Rows from block 3 of the image encoder of a small image captioner, named by matrix and row number. Rows with one number within an expert belong to one neuron, the router's apart. Each number is 128 + 32 x the weight over its row's rms, rounded and kept within 0 to 255. All counts start at 0. Numbers have three digits each.
Before each expert's rows are labels from the 100 images, of 14976, where the router gives the expert most weight on average: "responds to" is what is common among them. Only what is clearly more common there than usual is listed. The data: made-up road signs on poles.
# router: slot weights (encoder.blocks.3.mlp.router.weight, 16x192, trained with AdamW), inputs 96-191
# gate: expert gate (encoder.blocks.3.mlp.gate, 8x192x192), inputs 96-191
# up: expert up (encoder.blocks.3.mlp.up, 8x192x192), inputs 96-191
# down: expert down (encoder.blocks.3.mlp.down, 8x192x192, transposed), outputs 96-191

# expert 3
responds to: black face; teal rim
router.6:146112163163133157122097116185143153140178134145135119140132137142161150194141190148108132131160168175118124162149165158163106114144158113180163093070099149131136133179131131125150146159153148132133089063060139101126133120096125173093155095138117124058124114049096095150121152162178124118
router.7:100131187129173171064101175115128099114133138193167145145106147170098145138150152117156126120056078122130090184070132103094143106112135116121083110098116058148129109103074126123106096108077158130159084109152164185146174129166139118107135099137122122076129123110144107107159145075152183142
gate.12:142136134111143158138046132080144118118127168120024138130147146090141135146079108129098135106134098099147094138132173091144104155128156143133147106150075133140107133128119131159056128143042129136191170122115142107101124125099118056107099136111108068113123122156091111132166122117155098137
up.12:099127123149079175118162195154143121191085109123151139073172121152167157172128126162028147167137114107142111109149165134113086125088133088122165147100162104120103122161102138118181113121177154157115091137087117137168118089139138144162187121144121135132162083149127120092139071157121148051
down.12:138122122065153150161083066125139147115181046129109129186092112162142141099142133117111122093122132055097108106114074145154133124143174122081087128122104120185106223083104078092135107140107154153189155172128158152177083163149052130076099163095138118137074207086141130159153178094100092120
gate.13:176131138110107159139161172153110079172035106136136109167118087101138152092117149129073085142113076070188140126124101181069114084105129149131132121178140110098170181140143132096099135100157139118144080191178103144134094121072126167106159102096092152130154133077176103120169152130104101102
up.13:146164114102109133110134101105154127173076119108125142173098124141067138075135157115095074142095093076161118084132099190145136102068142063108124105149141112056115128130151118106129140080068155139160106179183145143156097131124140159131184113139163153145139116089125121099151156110100066126
down.13:146145151119141107147100094107175088137181124104110059165116089131103120113184122171188086110159088100128067145106125080145101132127092120141149190091116174178136200149131116121134155110173157119108100140113152104133147142121149097176118117165127122137153128123096165116145174104166176102
gate.14:110086113165115120167138122110122134127140156171060087153128179078021085116135132127150135144099135120148158194125151103139162191092117117116157161232149187135149100159108087116160151155126158129106140114113141139124112111180155160104151148121083101087127056153073141126125112121194129121
up.14:159129088085151128140155159128162087119121124181183142129217093098183186169110092173117090097117174128123084113093199140055119115169106132140044149120062108126158139179113172183105148107112110107118113104127080081152149156116120110161153168108115103147065141119101110130106126119151123136
down.14:166121122111115097139100080203116133197114116146088166112099140146150057126142114122140094117100115118129158223114158083110137144093070156133104198168160141129172129156143133118138151096133133136161122095125146125135095117146068141166131147161093144150098151246129128117111114133127086124
gate.15:130137150129089094154094226072128136131112128148095116141120112121092112160101142140154103068129121133121036119064154168172172110155108138119126173112156156112105180168134103145138129096161039120134097100140101094089115101109148102101151120170154146152141058090174127103110147110126112134
up.15:124153124112148137118098168143107111174070131135086194081131106098132152124102161149130116113129166149091094133127114121202139081113148085133108201101129159142096119088124127132143052140163102122092090124173127106096099077144203156146132130143089137080142094128194114166120167128091081123
down.15:114102073099135225132149125139134126168139140172128118147183109129136097158125107099160047136113111104217127133086096064121137178129144115097117154112111128146112130111097129152123139135145149155112167151135140082126131108110156154139082129135120068129051173152103062145099134144071101122
gate.16:079089129175165109163110126137111116124056143165170187171111186147173170131073092131128081166093101089126159114110160108098107184145091145111128156186088107142112100057098162151114139133162148175066120107113127136144147141089124085155115102140144067120101117104102092127107156103139118131
up.16:115114174122136122156127170119110121074127111139154153179132198102099141163090059166138077171040096145141119097125154131140124161141051066082101140143132138119118111140140170108130134116205140123054124112101157150105090139142137154096117127123128105091118130174097078123128142074144074113
down.16:111131128172075060154112214158111123128148104164106143142151129135080115118160164116143088099163010160104167114152113124119143183131163117154109172098103170099141142145162121104124149147106117133130141131073141128126124171118152090126118076117105120123113120134141128218151082165109119120
gate.17:039122178130143103112134085103112138137045072142120141135119171089096138115098121143141084132147163120115116127139080119167088132082116140101129112148125171061132127149177147096098116108095163097148086173159106164123092091065174135091127112161131179109155111139149087103162120134122120145
up.17:116133090141126151126120109058128082116119132095115162123156071113194128133112141114085151115092165103067179096095045137168129109160138112101143119139149110120109177071109165140113162141131126164109084079185100107107120145112137116128155117086156106132100150152134135086137113064166101127
down.17:093119156111170131112143117103119097065149148095120067120145109115163145131117121145065109174124192140136158109099051132126150165162130102097098145099164162094050122131143165133122162160097094127093113175140145073164088126079133116156118151186177105129112136190114121131159143120144087118

# expert 1
responds to: grey rim; brown face
router.2:096079105081126159081118130085164169120121151241181173117125153136090116095104165128108154117116081130127182196180127101158157168167166104133093119125121134172170102139107148069132105102118119098159093143168185140102123080128225101121124110163115113145148174105119108126096085108115131131
router.3:160113167101173177114164197076063085142171165141184116135139131122149179166122136149106088123119127167108063160131090139106113153096083181121142126145120073086122146077158140144101154136165109063163128127180069107097096144136145077066183161118110133105101126141159182180177141129099165171
gate.12:030142180148128129151162131133113184130118141152153126200130131120131061149117133162077141167185136119133096122161164123129103136129115164167078114134160165157066119107088109176118154122117185098122056152102112102130091185172083089109103095147087176101122162146099162160112112125102182149
up.12:187151110102120117116146130133169098155125137116114136042157173119137105115135121104132112115079117105083160101104061094106178150120190099102135164121079139090173115170126141094147177147157088146160172111129149153092195123100149127143154186114170101118124095058186133128128165145179073141
down.12:072166134130141115098103087113118126165182136085136127151167142081121078133126053124049107184138140130075088115127185092158101161117103145103134128155176126184171136150087123175168105081160102146146130155124169179120138135123084162148137115087125145109130099186148089129119055146102125118
gate.13:086153136097096079114040146154145173127123179161107170141114176084160084146109101135137119148107098179150100126096067164122123128106059121130143140164141134107137157049109116103156098128138111131114183108092174153102137136140065194096100111150100187077083095086140109131124136102127120057
up.13:132142098188141128120166062119126157176133123102124055141123079107095187100119091090141149134117140107095167090161132108144116149157128156124134068167102156128128043171122174136138156121122091105144080142124080087146155098128145036209125166173135122181167128132106181121131179137157112164
down.13:191157098116113138099099067122162184087174131097123116157152059132140172121119108075182155132154163131123121154146079123155161081110124163136160122142162151115133066089128119080135124107093175120097154049116151111116154120164083104102121176085048144098120139082129132120177163107178153153
gate.14:217170146175164157078139135152131127111158123100092122134081122134129089079161099141170119119095097103163108134075121036066148124116186129154117162163158129099129177093144122132124138112076120094210151155156117109110119101122191209121183136097143125114149167155121136172142122097168101115
up.14:130125077111153133149083162060111130173131121153138110139076157185111116116113105154164196126145124122106145112084058047139185125108095111074112112165162122121176157099163127140090151138164154121112178097128121110133129160075177118114073135142117157159131141150123100190198132104199113107
down.14:121100070105118137145115133115110151107126131122157141159106137150128066111156183139125078093091114142112145157137154118075086158100188133149127131141066076113174096166110095108132137136066151128123148192148121142168160114106116192097134109083191042067157105113110181170137136118075131118
gate.15:104085134172149099154136087136132110194123129134117129143173133160091135141117074135160138105228089144151182118116144169095128117211120133123150121125112113107112107156191121112099155138111120056150139141141179140128104111177100075111115124116156162046185127056091099061133134116168139122
up.15:106093116049125111135143099113083075132166162108137172121199150159104115118146094163146116140117088164160137138120125161129151097197142124147135141132123139107084122164160165167082122163096110119140155112168130127121106122157135092145128132067185171035152118103138126147143143121135175130
down.15:037136085110090096099113156134147130070156119114089163166180139116179146120185166127093096092057095149125097150103035062093149090086180157140148070120149078112121137109052125185065156108127084101116131115132121126101118128087166112123143162111142117131081121115137132157191102125120160123
gate.16:123138117128221128113110142135137093051135137148110119130092125110124131091155100143155128156128098055163112097106114076102127129077137125077098138098123125078108124126096122136117090133112111116180122128148118128120149079162099174143117123130132136123118101137140127083137112139131099144
up.16:124094127129116095098086036156132105165145163173153149127125129107101114194151138153131185108091164192079125098103193130168142174131150099175147133147095125204165149133140097137145162148123121095123121149122168125074066194100102052139116154196163113119140148108100101161134121175127083130
down.16:116142121103158194194120090151152131152146148133149156122130108132106122130144158120163132138170064098148172178181102072109133111165063122128095120115169128102147193121054124121116120138166129143043101088094112148100136083125135158095080160140064103163135110140168108135107137145127118148
gate.17:135163076177157105179081128138110160132116091108144111103136089103134081174105117137175126122140155126099113157184126080074091108092120132107127112156138134173127185094184083139143151101089141143145119135131173120179121097084139099097114097137099199116083157133168158149115158113123098126
up.17:162125087091131064147055126118141151186121144114084120131122096111146155168042146145118132066130121191179129152130097126116155117080110154121166107120152152133128183108160180081157120132119161111146106176119148121165164126093146103135112145194074095123131151092178117160100113068098097113
down.17:132133126092111134136101177157110113133131076125160195136151123110097123196135104106131088114128169114130085083143116146130126116055116147098097188120145135136092171113128110112190178176100105145063136172129104109102130154125127145122107092132111089161094099165122170147169155101102119079

# expert 7
responds to: black rim; white rim
router.14:100119168088190099148101154126140085141080147142131137165128162119092083092175182095117125181141142086117162112108173088091120096124166107101130101119081117133092136122094145192072071077123111160124151092185090137152154068128116133116122116068107044118081140091092158088091125125142183134
router.15:122107170120195091137083067141120101145124163124131114168113069063081110111124179152137082134180169116122169068101153153182155117166171147114134130099126152160065059164109167145161081113125102164099125076100094108150157093160094171097148100079160083101058120124080138093098094124093131103
gate.0:166134041096137151138105126090077120148142146119160073127128118140072147138148161105148211202111166184131130086147193128108148136133120118138120138096163113066168132143126125080176126147111154096101109111105115144162201175212097096096122117138198132187129164114118115139165133138171162165
up.0:125182056054131149101129119151083135199176145123152061139132113138129181150145129078113152188143131135167115077123147129149138114137144150098148126151121080086131024121157116067151102147126167121134105111125140113103215189141081069139119140144150143162084155134083088167114190130157150131
down.0:176126215195167182101130127120131088104171125129070098193137120104111147100105099128120095098085160114100121101124135147097133121153195146100152150085108162163125148140144173088124130135090166117139075102115170129115171064091132084149171080127138117145194098118100107088109135139175113117
gate.1:129144122128104134121156118120148181144079135111128154082121170143171060164158145165156161145153195124127122150107136118130074115110077145021072103112099139139093099134114125097177129096198163162106170108121123153151146178189158053168145111111164101184079133121146125148182118165147155128
up.1:150105171156177108131091158145123075134151139152086100156167104077126171100131089118121086152107054153102174089095105178108185145139219146151201129108138146070169158119139134169068099140080093093152111131104107108130098086049147214157134141141126145095174103132122098125089155104135112109
down.1:085105082060105130135135151102125151115105127080235171122106166150128152152163155151171129072081157102133101142095112151163133125213115130121108139140127103086143130087146145087120167120142090141093131158151149134120120169170150123127075167117173118135116145117122193080123082121066110144
gate.2:131100149153125076090107072129108187123062121199108144111140167102129036162119144095175132106099054139128088114147167175078096104096110069139136170152144126135168105115134143091119162159065110146126101224124137206151162093159055121133101158131120131145137100106118194133095103119151104142
up.2:200130130148158118113119103129087194161079126146128148115117207089078059137129182113146148153099113156132126129133150182112070046107094094146148134116134104122117120137092120115090144187033128135094096170145131123106139102147041111078143158146159133118147101076150173148075110166119145111
down.2:118102136067142146215133144132145092118165113099141131120126173093132173164084080122123151137156094113074131199157144132157139110042135156095119116117112146122089150119160079131089149098196078134113178095102082064150108070110131162062154147136162130121118139127110166091108097164139196157
gate.3:105105101173213080114099130132151098151136085104135087087115169080155118149101152153168136104111147077154093163156131107129119099075130115163163202170148141145189151101066148097180108117104125136113098113170120092111110151142129057183083140076088041077104189123112058200175146108206160160
up.3:199169105140070165124129158147126116091134152143149131148098117148146170115151111110110132164092119194111135037115133128099170144199122107153138093111135095077089083106186105147115152094121119122110132154080122121158107075139127160095137150147117187158122121141120207075079109108108100049
down.3:159140110065133141153184103096132063143111149085140159143156178117184123147103168122133177163132169078138073114107145112070127089093193102148089153096129124112165134157102100109235069145083163156109061129134148077141140150150139135167065167112113114131132129167148138153127129100125155098
gate.4:138165120125144127099182125147114156169118115126153157119119136176113104125189034153129111171154151117114150142155192118131126128169140105173141135135105120112132151105081136085178113150181106183115116114101168112132171067138146125121168143098089165104154171077129061119126098063028085136
up.4:138150126117152134159175131116128159169117147111160163103131142112117130119164059148122151122113154084151140109130095083115149127153121122115162152157043139093086085090143116052166157116168158146138058111127174168104184072170131127144138126133149117113111214102107094124155158105091130133
down.4:099155087136117107112146132091051053133178184141123153125171140161094127192131112139085125136125135095140144119123089145157134124046124151132151156216107109114138155145131182132112141130076084120055083198150148055155108141110167142122161144053128157062143106182142143124138084120135186129
gate.5:068142156110117096142154144185146148132107113137105128162126143123140082162116086102180112164096151115160150075119158161169142118081100167077168125164152152134107085123104117104123142115186201133190179140102126124114123131145062061103144108068085145114063143090063113118116116122138070186
up.5:079096149123130178093088080125121115137141175105106104153132135108108105097144173134119144148162127173131176139146132150145135096087167104166136109116117097143108168169141100157174095114100100103138124129146156132122167108109163135188116090065180143079189203061136131144138133123073157118
down.5:171121140112104161077099106130098131115119109117144092089092074102110091124101105156127147170169116163110158108098121140115109123114140080128173116174192145121160110124147151154138126226144158086159122155079135109122169143104167184184108142105121040077119110086097108169129114147135138100